Weights of a small audio captioner: batches of 256.
Rows from block 3 of the audio encoder of a small audio captioner, named by matrix and row number. Rows with one number belong to one channel. Each number is 500 + 50 x the weight over its row's rms, rounded and kept within 0 to 999. All counts start at 0. Numbers have three digits each.
After each channel's rows are labels from the 100 clips, of 14848, where the channel reaches its highest value: "strongest on" is what is common among them. Only what is clearly more common there than usual is listed. The data: notes from a synthesiser with random patches. In brackets: how many of the 100, against the usual share in percent.
# convs1: first pointwise conv (encoder.blocks.3.convs.1.weight, 128x128x1), inputs 0-127
# convs3: second pointwise conv (encoder.blocks.3.convs.3.weight, 128x128x1, transposed), outputs 0-127

convs1.117:543529545490473497524610488442532537490530485486501401476441462554533470455536579549455517451418486424462493592474516467477535463492540540520540523558575481593508469535502506575536480486532447533567413550501506470436453498471539475503502642499403515511467487581452575484506430457522499491553561522481534581608447493415574526563557360484554483466431498529474531507551557374518415482456
convs3.117:481471554450378468590455483494511543539514451510416493529489538539523504456451492522449404527471462550508434601450482461494459463464483506525523474484456534522491474578485418451568502518506528506499511504541539390465389471483446443423492399423446493477550556504528553470530533437512514463524399459523577470399572473531511550574618440385527545543543444499430549512622442539481454507471
strongest on: echo (94 vs 23.9); bass register (69 vs 22.8); triangle (32 vs 9.6)

convs1.107:556534509392435546516430407550534555475581432496560510457521454500506528487547433413442507574519476549470449451451392507553492483552520500532460466451438479429521580563425445609532517461567481535535489456545424522470507496465451543491532454527455560440452542574477512428492510596454458528536449533486499476535425506505419483497459390550500371442396427509438520494511531433540482475454
convs3.107:418485429545513562514479454498396580478440515503546493500535543464501485436486556589463522478526450549525601489455384506452480462481481400444432464502466462497435479478504494499500515505485506587556543454429494546338536569521543451496454534477434545529532506452501610541438555454593525546483510548498480503423500533441532544513437408450437589502376530527497506529478482488408419477561
strongest on: bass register (55 vs 22.8)

convs1.109:498462584459508406441510410529500471573509457459602484470520487549529444554484474421476585474535560537511460520518303445604555532496512469446441450518466486445423479495410459517469455508539356467503491498491494512505565449460496454513608486460537536459510522569471565491468440508541517489533496525516481517529416513459508514563527414538524538582492467530560503406448522542485406477405
convs3.109:506466458421429411506457531557380446476543520566552467544529476471430461446440553430554485465440533501505445434451434503580494538487514532464558526560520444404534485490545461554490416480473484539489521460577474510471569589489540522449442504553489486474451378470525412521530425550492469391519555595566484491564523492500605446519608522473538525490572504531536542480545425473462455580438
strongest on: echo (75 vs 23.9); bass register (65 vs 22.8)

convs1.36:540477581591553467486484502513521413507502547525471525460574513526484532501460519617470514516481537459539340520501477556478477580569514632567510462461527494483518511536492427500496533547529526555478445524502533571505494641519561445514430509486467531560520448567429457452591479519440443388485500638433505511450489459425531546523470516474541594440492511451535405521428517434465483487502
convs3.36:546494585496511458569533535581499612537455553543399505569512416491519516566589488553517530498511547579591524495465510484596389482512526591544559586535410492493515463609530542587500454436470470477496516521524455442513508521459540442475403447514546445538462513430530664489516507498483496478519473433520470550432513529590538546430520463534433546555486586497489523492487501516501444441454
strongest on: high-pass (73 vs 19.7); filter motion: filter closing (55 vs 19.9); noise (43 vs 10.2)

convs1.91:537535489496522526553513590448550355546484542452469541522477503546523425459441433514572470417545476522471563520537503531514498565523485413548549545430488432613537466477435514480498458445648509467443553546514527457435502494473481462488470588467565499468439442527477524503438460478533508459454493433636519523490482533410532567504471498406520434599398548469545452467521482519586496425494
convs3.91:498470548516508507489471458495563567522493532503563431510420528544481530547523630538553482543527499513522505471529437559457471524537483665479502513500518546396492636475563541443507528527591511435563513518493574524518527473541515509435483619544493620527480421517508524502564488500492595441512518520480519483498463608404426504569586545555484565503470459387555497563473527484557564497544
strongest on: noise (30 vs 10.2)

convs1.48:524583526463476495497615462459512439525501471525575534565481551496528509535560470514491495657562466542527428501471454465611558501527532482504544543539453525481510454517508548662400498471462416508529507503412461426475553450520547538498446441447455483547497488580576478545562487426460518424530469492519625506417400554546471611463494565483513520473471516487547558506486439489433479473504
convs3.48:461573390460483504509457521482484537500551562520435505453567582451470488524519505543453544423481536569515478493514349488492469361506462625492539493510481461516534557573479527521420522522473464485493442488525472500504531556518541473504522503515540620554500507444433537469565456464609480406392513502484506567519481472584477434493499449389363552463541555403505554436502494534509526488476
strongest on: low-pass (61 vs 20); filter wobble (59 vs 19.7)

convs1.99:465550557499394531486517546427540453575477473456480505499570597458526521498518391534505454407528409458510513513501532526514508488569556518363515512465428469453513487530501501551574541507496514504588486475490397524410483562471624492533486450537409461402509480502534487503432528445562542451460468465438582455506461578478489362469497421510552462558572517454515496461556557510510523600517
convs3.99:463431492494507497505483486570430550453474444523523569543471498489493514474541474444519574456562459478429520503462507430513432510427454459475543476436434549479533373425469569483551507475497511426560514523429515454465556430479491506552425560575452578577499434550516469534501504578420437582607364506429489454561499485511510574470477484646513494490451474484511438367528505505434466471505
strongest on: filter wobble (50 vs 19.7)

convs1.23:515433517471489504549480511538450492363479593413494542403559553483434562392518472528586461563484546467464473440523495500491499501447440550523504515466549414572557475478470548492473575538491490463506458485545514475543413560468449499630528522471522504615525566486474558540476579626503550521521472518473457375539512467493561533435516568523561500494499458555503426429458553477554491511607
convs3.23:480476502497541515451529538400507517441461537460603527505498510549498555536546532562516448461519496566557414513455465533481460477462504563461471499515488606468489476470503537455471341386504517499507665441486471570445538460490455615529549566494488461446495554482510479461487484417577503499516531497484603468422471526522451520504637488559529517551481457633493470496585559486523460456543
strongest on: swell (56 vs 24.5); triangle (46 vs 9.6)

convs1.86:570488478545495552480515472524523612476499498588511605501544483503502567452627512453523540592498518504518453441512436426552518528501485424507507548508464501548556581598512463467507502480528517453563533586456443610508502540472502451470494532478444465458575713431553534410510542450578512461433484452444523480479537490448487507393535460515462547474441541496515486509466535485500446413450
convs3.86:474521415475539467544496477509573495524521568482453415499462603475424372469440393574497536518467541519579486531525512545445590468576508460466535479483486428538399488449417515419501525462459492528507523525471480649545502526465484519451415469479571597510461483418486512511453546533450546550552565545583397497474608484463547554457459427468510516505463495570519519469578532512511486455556
strongest on: filter wobble (48 vs 19.7); resonance (42 vs 15.3)

convs1.47:530382543595534524505424514567461579483564548513545510426529460525566538470474482537572503471500427504525504462492555602488477401496414453393481578585485515468531495482427533421489460486521404503545545467474465503531399472467435494547467485455438483599436518433537463525509550476475486508495501497547594602482492460534420474477497539356465529537523415530471483504529577502498451528395
convs3.47:489468478504525459514462407509484395513607583542533368398495488525456460497475525530513487452470427567415445438451472480496498498529622471496456459489579585475508555511495568551436479675572504534513527506408500600513515543488474432554498468485498517582451462497481486551508536500541515423469561441502530533459524459482530554489488591394491427519579530467541532500463502417454478488531
strongest on: resonance (44 vs 15.3); harmonic FM (28 vs 10.1)

convs1.111:578529414518504482525522534504512552558417414476495514487518519475510526541462603573582495583472567582504548456540365496434582551512512482489462551497553519512446554442486475516501431504414500488423497615497489604481583588548482550507499463560420527424514515545437556459523502544522463483451399474512487519565551400434629521538553473447556476482457484474492516512479438503539432558471
convs3.111:489551475535559617505437558520593545503566453483541463460460577604478577566468485480556542490541473489515566493518542489590485475544500496508549526464471529522561497534457550536522435563519525501519498431465468506509512492518538478449488592546429548536453564520424533540549508489581506506493476510510505409489409509522473501502518414475404433518341453480390442444538484417572551386391
strongest on: bass register (85 vs 22.8); echo (52 vs 23.9); filter: low-pass (44 vs 20)

convs1.110:458471554448440534605449432525456586558532555526492498523458520527538630518511515493540457540580571494489479468481576574550482484570553553496512537516423519549555431498401686485557559548571521485460515555510469598504484552506508466478479443532499510530502429604521473506476464558464493479503549493462602460570494432498525457476517428608582512522495581501394491475471467482443508502495
convs3.110:479523477594546470452515515517567495537541479554450608603449461518561533529456484509542514497615555496488538469502485529522538394605555549579455528549426552454460447496503424538488457451565441588484571564526446446570503531499436573461482558544539425448504504471474464477523481540507553526513498583516428525422537618536558510525521486538489440489573612489546558444480496616563467458498
strongest on: triangle (32 vs 9.6)

convs1.6:507497408450487547546479507543447439435615511510511449379470454462550487518549549513524522450503374498565520466555580475510487591445589504476524491469449479506396553547495505516461532532507427535557376474502584467455467534549453501469516440504502496486628475531482450532479511689542487503501388478465498522555389477516434520554539497489539539533422479486529497513507492493527447435497
convs3.6:541513479466523505497451565465477529541530409531480578465598496560547461489510502439525506536582578570509500434561487446509506497528489509512543499481418609504454466500400554521469590580525494613460389466559485514485432414580553493469531538523473459430527477527485457456589491532529467625412517600418457442529595501496566424463454490530525520434527532415545494528467544446483474569484
strongest on: bass register (64 vs 22.8); notch (52 vs 20.4); glide (52 vs 22.4)

convs1.46:600417507550557483632553601492491485522594470563537425403523512520451521541452479480475482439502566574494520492574469468478342484428462402479465446541458497524492436500423485467556528549562532458454548475455540518525554475525477460468479422488391478472446442416458490517532553505495524457502512562580470482499508426558453481529594505547526580491473486543557608493470491533423453503470
convs3.46:498468399523464453556549486521498456508548545541538457540443503453550461343477483561412452503453529507515473557488461444494565497511513438535421552532625455512433453485455467571494515501479488590494439585494423520496534523350579440480530458522439492424531496534519463435460477489452449480505642478511572443627485478586414495574492465508517514525484519427526531545534505497456545484516
strongest on: swell (60 vs 24.5); bass register (58 vs 22.8); echo (52 vs 23.9)

convs1.1:486510475541565515527540548533512411563500490530507510587459480461547474461470400506445506530543419476561537488565497538509570401473520511404465502531496486432523498568453496483477509426502588577532436425513564401510456533479557431494427496521445487603467534450506460476495474449557531527415469494581553454465520443512554505505481559547515399458505427586448334545545441493601500436548
convs3.1:515571538527512546489464472461534436565507505556543402494507412519523506517418417545527553477570461554456565462463555533490450496474534466592483451503497358454476550544502563488491510593443508471552603441548505428472463454490487439459511525559502657525505514540485502514448577531446407436458523511466500566455480418441545434477513501484618448458559488563510379480458506456553493440519
strongest on: tremolo (50 vs 24.5)

convs1.71:469448484490458532505612508480516535525530579459425442475531524527323453511479503398552512501521514492516489526411497437473586516522489528537445515519539542529452470461479448460575434465475478481477445518590505538572585487429489407530565510544518653568493547454387465517466474501511484488467551498512449579594518489515495502576554448531561529550564453505539528519444363486544440466490
convs3.71:629535514500544442623673476527485487536567468499561513492580487476523433538477496446463403516573502487432523579517532478507546466454457532491521560484479502416520532496516521498486418394418490480541440492437498526402475466478532517428515527486519567555502548571496439513539401522531531463592575423551467607534513484489412440475431521478524540538502491488519459520428578536534551523557
strongest on: echo (94 vs 23.9); pad (61 vs 25.1)

convs1.31:369497455506517549529513493485438462449440603490472514458488442516515537483512592523486440522496541467514496460367460630523481515454532410526484453498629543514483486460479515448448498499496424629527475547483540553459511443562587448590497586505476505484498559500392492538392461500463545510448483461495496643480523527516492485525471486511600547478433525491574515525490464433586524556492
convs3.31:467477506523474415476497414502463490488438430478566546438540512495418474441501550467532487488458514478473555472484407488451526562486408446516647513479473495470561586522490520555492515459500544505538505475539506506537505427517422495452497449482532476490484446489522519508532528494552494449432447489489559463484548499476607516438505657514563472540450482528435542511499414258472599514461
strongest on: glide (56 vs 22.4); resonance (49 vs 15.3); harmonic FM (38 vs 10.1)

convs1.125:494519472532558490485550492519588493537451519476443490486464517355548542616467576443525597591507461466488543488381550444519544524529555482453392534565545471534496449437403486545476450449463510504485503497441530473483472522485568462438600527543466522450443452506516571509475528473500486521496575506500615489605521446392504447551458534450422443561408476477480491532545549597470447504465
convs3.125:414467423443489505517505417531408629532510510451553477474531451530407489503560507429483395477526524471516543470558512511507526531451555462459501520556497513506481495519613481466405440576433425466420579499503438478482549508362528456521508438479460416495388485459574429416385501469490542508524490509441531518480515480468531519414523516552447583414481532422458496528571552491538529526506
strongest on: echo (96 vs 23.9); pad (52 vs 25.1); triangle (25 vs 9.6)

convs1.123:579456553469514510486499531497451492512461398553559568485515495447536469466394443509551572486541495498535489529587490428523473570524465348452494558537420551541518577488416529509565477480532560571492456488502462513477496491599468481466491544591448587458497510449615536570483395535574496557532503581481501476565540461513462514561578458520415540606534439501461507372467490523514488510498
convs3.123:577521631538552456495510519556383571406483434519481500525597466549517510634529571514497430516592446474600499486461527451510425488529508422486441459494514555517431463448498498425522457500429524522577497517518521449462463576478524454418467435491416539524445411472620495505522497465439526442529486377463461524473503543563585503491500544508465512456543511513521562409475484483499494576485
strongest on: bass register (90 vs 22.8); pluck (66 vs 24.9)

convs1.32:469559566467526441531501500555566484558483702541437465535563526454561552506514502556461467478505529482454466424394516487481457460509618554550445537533493544493514424502430543461516550497489449549562463464496485580477501601571468572523450507619481490402448496516432455491579511453403484505524499468481554500578577519489442552508470536501570492461529440525483491579528605482506462541471
convs3.32:577468521520546491517602463502502500466532532407387436488496446533453437435433495550553517508379498550483469474508402469512426490457473456464406443452463436537453429483450407476532440487472446517499462523473540459613511389473481465476479472482523504476485462494573547438469483374510452601536555416467467463576464388517404505549489521510545516524539484516550453540439585492544520472541
strongest on: high-pass (43 vs 19.7); harmonic FM (26 vs 10.1)

convs1.87:532514488547468567454426495490496532477511421565487463485497484424483429490484508502448599534437539494458530475482530551472455495477462523480515509531437509531541522515530515506535541509490548374551533493509610511530572471707550559391490533541487528552568533532492558558538481517484470482471518594499503587511568506485451391502456463541424462311443554498585507469514467566535500519522
convs3.87:460567487503515455587526485434455474407502579536462495486505492524493446572524508516554508519440500432473497506505501451500546494429472507556492536420513504515530511499529464521541545509483470425461508486470584488407475470622556507479452484563469501356279548452436475509464450521538511505458411464568483540454447446414489376539469549536478445549449463486591535461452433481471544440520
strongest on: bass register (61 vs 22.8)

convs1.43:588432602539496516490485507588428488424511545459535479462524508563525515480484534523445463433588486456494517546424472489523500450453525605447531483511537517494503528460348412446508523477437447512532400409525436545455526582550520511478420586540385541419518469583455479466435521491531475489513560538510455482491523491488429468538572558488510443431420405522432467502398463444548513495474
convs3.43:510503513515466496414580506441479506568550467442366520452491465613483560503595476414490485546537485540541465487527559497573488484515408561441527491487500486433459467495358525396391479497446497457491504524425535500584488548458493498556449562456543451422445483475516484466463499424581496486547545484524385476526483542538526464471453497535506528541398610439393519529482524529498491407490
strongest on: glide (70 vs 22.4); high-pass (55 vs 19.7)

convs1.44:521486513534506479494518496418440498574461548518532548576502506616558480469509506502539489466519535525478546455521514541470478431472552525454590533434498448522518546498509483508554556453502596260482485545452512501354546425515482531584529478445459544518516470473531526481419471531538557465489581481516514507479489428537569580650460456472491492549445407484511555493472468523408495501511
convs3.44:353509419525497542463497537511573518477533420466549518617533564436517505538510412386411481508488567487512566497526467412475505530487521564485533506498460451476557483486455488471519452453428486308460509549553401523468494529548539471561529484546517543371514516502520554560582554518496548432541473533530526496512524496502480504446460580470474478512552526578529436567457470446498554600519
strongest on: filter wobble (54 vs 19.7); bass register (49 vs 22.8); resonance (40 vs 15.3)

convs1.54:537521424493420386458517482538478553479458556464511504571478455518536516475490450547453613522654529504509505547474598512487520502636346450517439503428501485481519478490476530520560379500574470474483528507477508518554482470508525494601493342488468542409478579513527532456491469559458483504504505603490517476487516510495473454434579532515444572505564463508529547454461488428500558529525
convs3.54:499476507489501492525484476466548481486463579476533450540430472425437507432454500557542456489626452588426434573524508450495464503559469502550472586582504556542546427441527558450510427559515518478441589576542497506473581498491563528451592436600399541486446477420597531536478493527490470542531480529512557529524560427440480477416482458505457417534475461509516466569479511458551655476531
strongest on: harmonic FM (43 vs 10.1)

convs1.95:470466521498451563596445517448498564571539615449398631428540465506478499429496459511419523480360487452475531573490531509491571548560526526541524492549481532490453432511509458468540489616548534524513510475449492541506408542434486393556484423528560511509492450632496459540437486443463533442553487550472499350505519526510544577406518477558502521476531508525497518485485514434503507499497
convs3.95:504434633523532497414502497486487448413485558448443482483542526482478539544494584476476532524484528489522599403501590521536366419522491585529501482498565419526545548437462493508487479510478511538521527563545488464450485585428578541559432490507522522444510538418536487574473523578482569524437526534472526512488548442432492466537584562474466429560539619607530436531494422430546526539462
strongest on: gate (65 vs 25.5); filter opening (45 vs 19.6); oscillator: hard sync (32 vs 10.6)

convs1.89:482460505414513549531565526543530456484377528500472526445605509533593513456517450543487583476390519583541491567394534516371552539529450481514438509453522485491432550516442445507473432505489511469500532583510526472484517553446524453420439571462471551440436533447424509467500463454472446507464462421501463552439431507483569529533556512503506479533512544560332464489554524537467438432437
convs3.89:545648430489566548480597482497469450533500496542526533519394486510515540538460470514579628439553520510573505497516552459504508451446437512537546545559441536490439443534459489572574434522444443505511503447532476498435506500451566502515548502479480518469385457435486496556365459505528557570478525476469534507518445500444541531484556509516497482576528564453440538492441446406495538334456
strongest on: harmonic FM (33 vs 10.1)

convs1.27:381487475506528392523518533454551534459527536549409454584476531457450409542444494538524478538534572605481576441673500430525582609516465480507522550445515514549506529476502560428465538482482433433437485494497560474451504440526421470499437613535517446558539530506536504548525534566407522489399535471483608515486456520489496502551539509457437475490538493508476508508509454505478515600546
convs3.27:483455474530454528624525487492565546445440475482539552502627419549501512497561578546533506494474565531522585531565486624543489490548481554490537526474540503549463494472567547448452529530549531555585479401473503575428547609518555527469469458482481397490518540568426549440581468507505564487468407593572562561557454500473493467507576477479498567475495488562469476512438509520545464545609
strongest on: bass register (75 vs 22.8); pad (61 vs 25.1); echo (55 vs 23.9)

convs1.118:543523544475498466465540565474619479494499479467427519525498636468538521517420483481530550538544518453441478503445547530508501524465522537512500508439485431511514483505494481584311433335538576458554565459540492493452504490498470515409470536508482422513481518491478468482478517501684632477523547470526547488510511575493464446537490450445545493528515553567444393496496491518475529536493
convs3.118:500523597494492513555506486484486549685555399451478484457509312487413452534467492486490563545475479474499506428468486459524532517460541502546527502509488420517508501536465513489492514434515491492499516508476534425473441505498511277379508497518497556504538508470516571489492430489462567503532526497628481508511497427547509451552483502474517453485458536513478371536507499499500517496408
strongest on: pluck (100 vs 24.9); bass register (76 vs 22.8)

convs1.56:555418538501575404380506454486507477475538482527533512523539491394493469472510490330481548482536587516538539528524593453441657437565517435527496453523431543504511506476570480477450541530428481508457526494527531534511487513491486525507458590466631563442401387467591431448537439502480506496533507438511532539483553459480506518511508583493485443540547534490515516469434528519472523500410
convs3.56:550542473612533477558517575502554515497497494506491569472499489495448553473466481458409377532572522438427510510494523496501473496465494518449488463485568482489490437443465562459462552467327454553522480462474505568546546466389482479545612591523366534554436502448511396486495513472503530582495517377504411474529536458540519453488453543484579508510438462516553480464440512442490561476430
strongest on: notch (64 vs 20.4); pluck (63 vs 24.9)

convs1.33:566528513503525464468465567508395528421590528500500567550341489522503545506488503500470474477461509367471433496468511475465495391489454484344456386446491556427538435508487583466404462471416551445453525528447520487493473498493465504482556525469503525522510484533521497466441563564488576445486528517449461547488563576504549482514490554545536413487591427429420499435481493449440490503461
convs3.33:432529482392486596571495510553566534499540491478589587318293503525553513538514503508566447516519463520576580493568463450517549559532524514443477577511554453517487412490514542436611476487468526561451506468441463444507501435464454549553511512497484498511464510519470532499414498545545443531495456481561530545558484471513477541516557538538575517504459532489502536537512470420551467530428
strongest on: glide (62 vs 22.4)

convs1.30:576452487484489438535526476545436527588470519516602596432515485466461555467526450491424550460490479480548519484552523486478435496483455473541581456497503443579491472501538498496500532506538561565465493460486532546467490461427476493518626500299435552652582464516606620438516483451501530484485556515521561492520503437529595490435537509489436522521453427487449472468453442467509472505468
convs3.30:533447502537612443423480389480411417522471507445493483442517457389532524526340452542506534455447537539558476522515456477473523492538516472468427503542514536496433440482513518562466426570557457569485450568529534509538534510504485457489436594455472548360596482470538518532376488510502491511460514453477441484522401519505476421443497451477547505520533483469592440487518485482523483458616
strongest on: triangle (54 vs 9.6); low-pass (42 vs 20); resonance (34 vs 15.3)

convs1.0:496479484446490528457469379546433455563532518508453451563517556524498544542511517485526459491556478560484454526522445551506537544405493469482540518521513490561516548598525536526440531547498548504510477464524471466544446465478496466579416427552466409515519467457465470453433453374517278574510560520560469449538506461411480507362469524570502429524503468459521413500514470452569459542501
convs3.0:534478498540442511529526521500508529434395499506490464541453484509372451573484495495419415512413467525452400499435451452498448508458557500503497504497502561490523422584523519450479521515438522426458495466474512596610435489518406448536543517550511443473517513487463490489503467488426537534569472488539550421400456486562534471439545466416465447501552451678536515471518502439499440398407
strongest on: pluck (100 vs 24.9); drive (76 vs 25.5); bass register (53 vs 22.8)

convs1.34:602498443525455531525501530633550468440466493499547471461500440464483598503529512501429574453614547588505541437500407466544473491479422617474505476515541538479527631624524440529536501458441425517485550435517482537484502442461535443473506507488490523481447471566463506338520399484539546472422502576476493498496470516458445455463532561592534509493531545493469452509491546443500464437514
convs3.34:624441543517586473501505488488596536575417537489489530445478462495493506517572547488479490520479567528516507472455522577501538482408595591539502525488505457434521531570438374487505426476499537416460555558567501439570476495474573499441482442474614525436406444451495487455509499498457487390551452416443511474458488550559438483456478539409503529555614469493456548438498459524431531476533
strongest on: bass register (55 vs 22.8); notch (50 vs 20.4); echo (48 vs 23.9)

convs1.13:478448527528536424385605512528485491519443621495487609570523452459608559554477454461548502453587500536538472486514533479430554466522512490575559500581447482484451483442511536533539399483517526470474537510467564526515446502510514521525593521510479461529409452475467479588567452543486478483504520530504523520455609510533434428443463379526517505399530441593465564544509545462402524573533
convs3.13:542585556481470457586609392406517438510461443439447417498439385524618482540457562493523488450440485516504485499494465545459501556529457526567477508504533485519456569519457525581536537534557529474431478488580439488528499477486464534511535563532546501521467505483519462476424555488547463576423550570490455547576491563557579472524510476427511516482530532414501429523342438545587558513525
strongest on: swell (71 vs 24.5); triangle (32 vs 9.6); saw (28 vs 9.7)

convs1.39:508479505453560486537548457511590452656495500503398481545422453486510512557447496507444462474520504492601588551520408545489506497507465525437548480557556574496476455492546474486510514391522448498475490471476534379483512506488494522398510479533472525517404443458509443508492468473640354470513551525565551507455536490552422471529479536440536450533480494428408387555571491537529524497508
convs3.39:516512499524517526503440462529530543450436514537499500547354433567451538523357508469508513551533524491543523500461515577435436537558522523571504527468525437512440513521381524487477541408475502464505537526491480435544469502482522390393448464576503577510534500526532471532489498466414421514502587557463526513533511477514504527482520565540527393496553398699502470413511479466532462469500
strongest on: pluck (99 vs 24.9); drive (73 vs 25.5)

convs1.11:543525571625511524473537467537558522563457486527544563477563462510474553448503532506532419445508504530434424477466564463541464476459535502476441533591404561454558460500552555540503512456604503534590498473566481464470584611509519493472470567543495518495565439512556461632555480433556542450496469618496482540518514524530481478617456528512515535492514472550551604489457525522547543512643
convs3.11:583619501532464588496549585513568517557597549599464500474580553404478564445539554578481473540546454560558486530566450545530459493495467579522471479559519558481461531508554530516449523505513493543519561494486504547506474549468443560466419519520419448524515566592565531618551542569428468517421611540542545500492491500487554479537531417442511520513449528558510442424412458503490537559471
strongest on: pad (84 vs 25.1); notch (52 vs 20.4)

convs1.2:522542476513467510576660497542451487512488591457482583527545510488494479429440560544526430543579499569507498475536594543513514535438531503529477426528482545482533553577451516421480506516520507425538430525503425473512516491434462507501427451517568602536484549469340335444507472517421560572479514455513540459555496476474539557602508476486521532503508515508531534440440585497537453442483
convs3.2:580525559531497487506575503542526535470464474554437516543506538516512469552507458542528497491557564617475418414486433605511403502513491509529425479480484548440394434473462351457640569518440375537476526498482519520498483448504511526416368408467533567529502591537527579510440525421396492489487503462533485480500469514530465511408539514492496531554495485528499464492541452539475531501493
strongest on: high-pass (69 vs 19.7); pluck (63 vs 24.9)

convs1.40:465516541487455383449429624388490461481484567522498523463507564495510459469480406480537463476603506543532520466439482482515481439517448397508536459494547577499538436497537474432556512434479470640556529494420467464469492504439439519516485482496436421421459507482529498515497462528537611513461512513513468635445514527546433487541416470429517420458474457588546449570567525459484491520423
convs3.40:582507505507536469514547529566491543511485555527571514386505576530368360557437576482489520466525473477445487501401420413558462553532482468450459551564562477503564481517446441510534496521467536526438474507479473538515471390526502550516537483475477492464477436524496431471407601572621502484450473452459515405525470542559433421499449537450560454500507591534437505499500532410497524453473
strongest on: pluck (57 vs 24.9)

convs1.41:420487527528520455509394505568456500532511561548467436557474458412604525564476454448598543378437495488478518452498499472498505514528429620464549517457441537442577505460522525457481569447442440506360438510468532533567507576503444435506554565556460452485460503598509397502507523440486497436493423538445562453469512540536515533506536477528415489542487504569473479513476475588470452534412
convs3.41:632433499514441493488498479510538422454618435402502490522508424541469487460456544560501514439489501545538452578478583514511507499451616433513506501565582500470501473437467475457479500473505547595456464523427498540488447533383570525458534514616504404456487460521502467515526496538368529548548558497501484555663473487488470479491441487571553504522457481592558473497527509449525538521449
strongest on: filter wobble (61 vs 19.7); pluck (55 vs 24.9)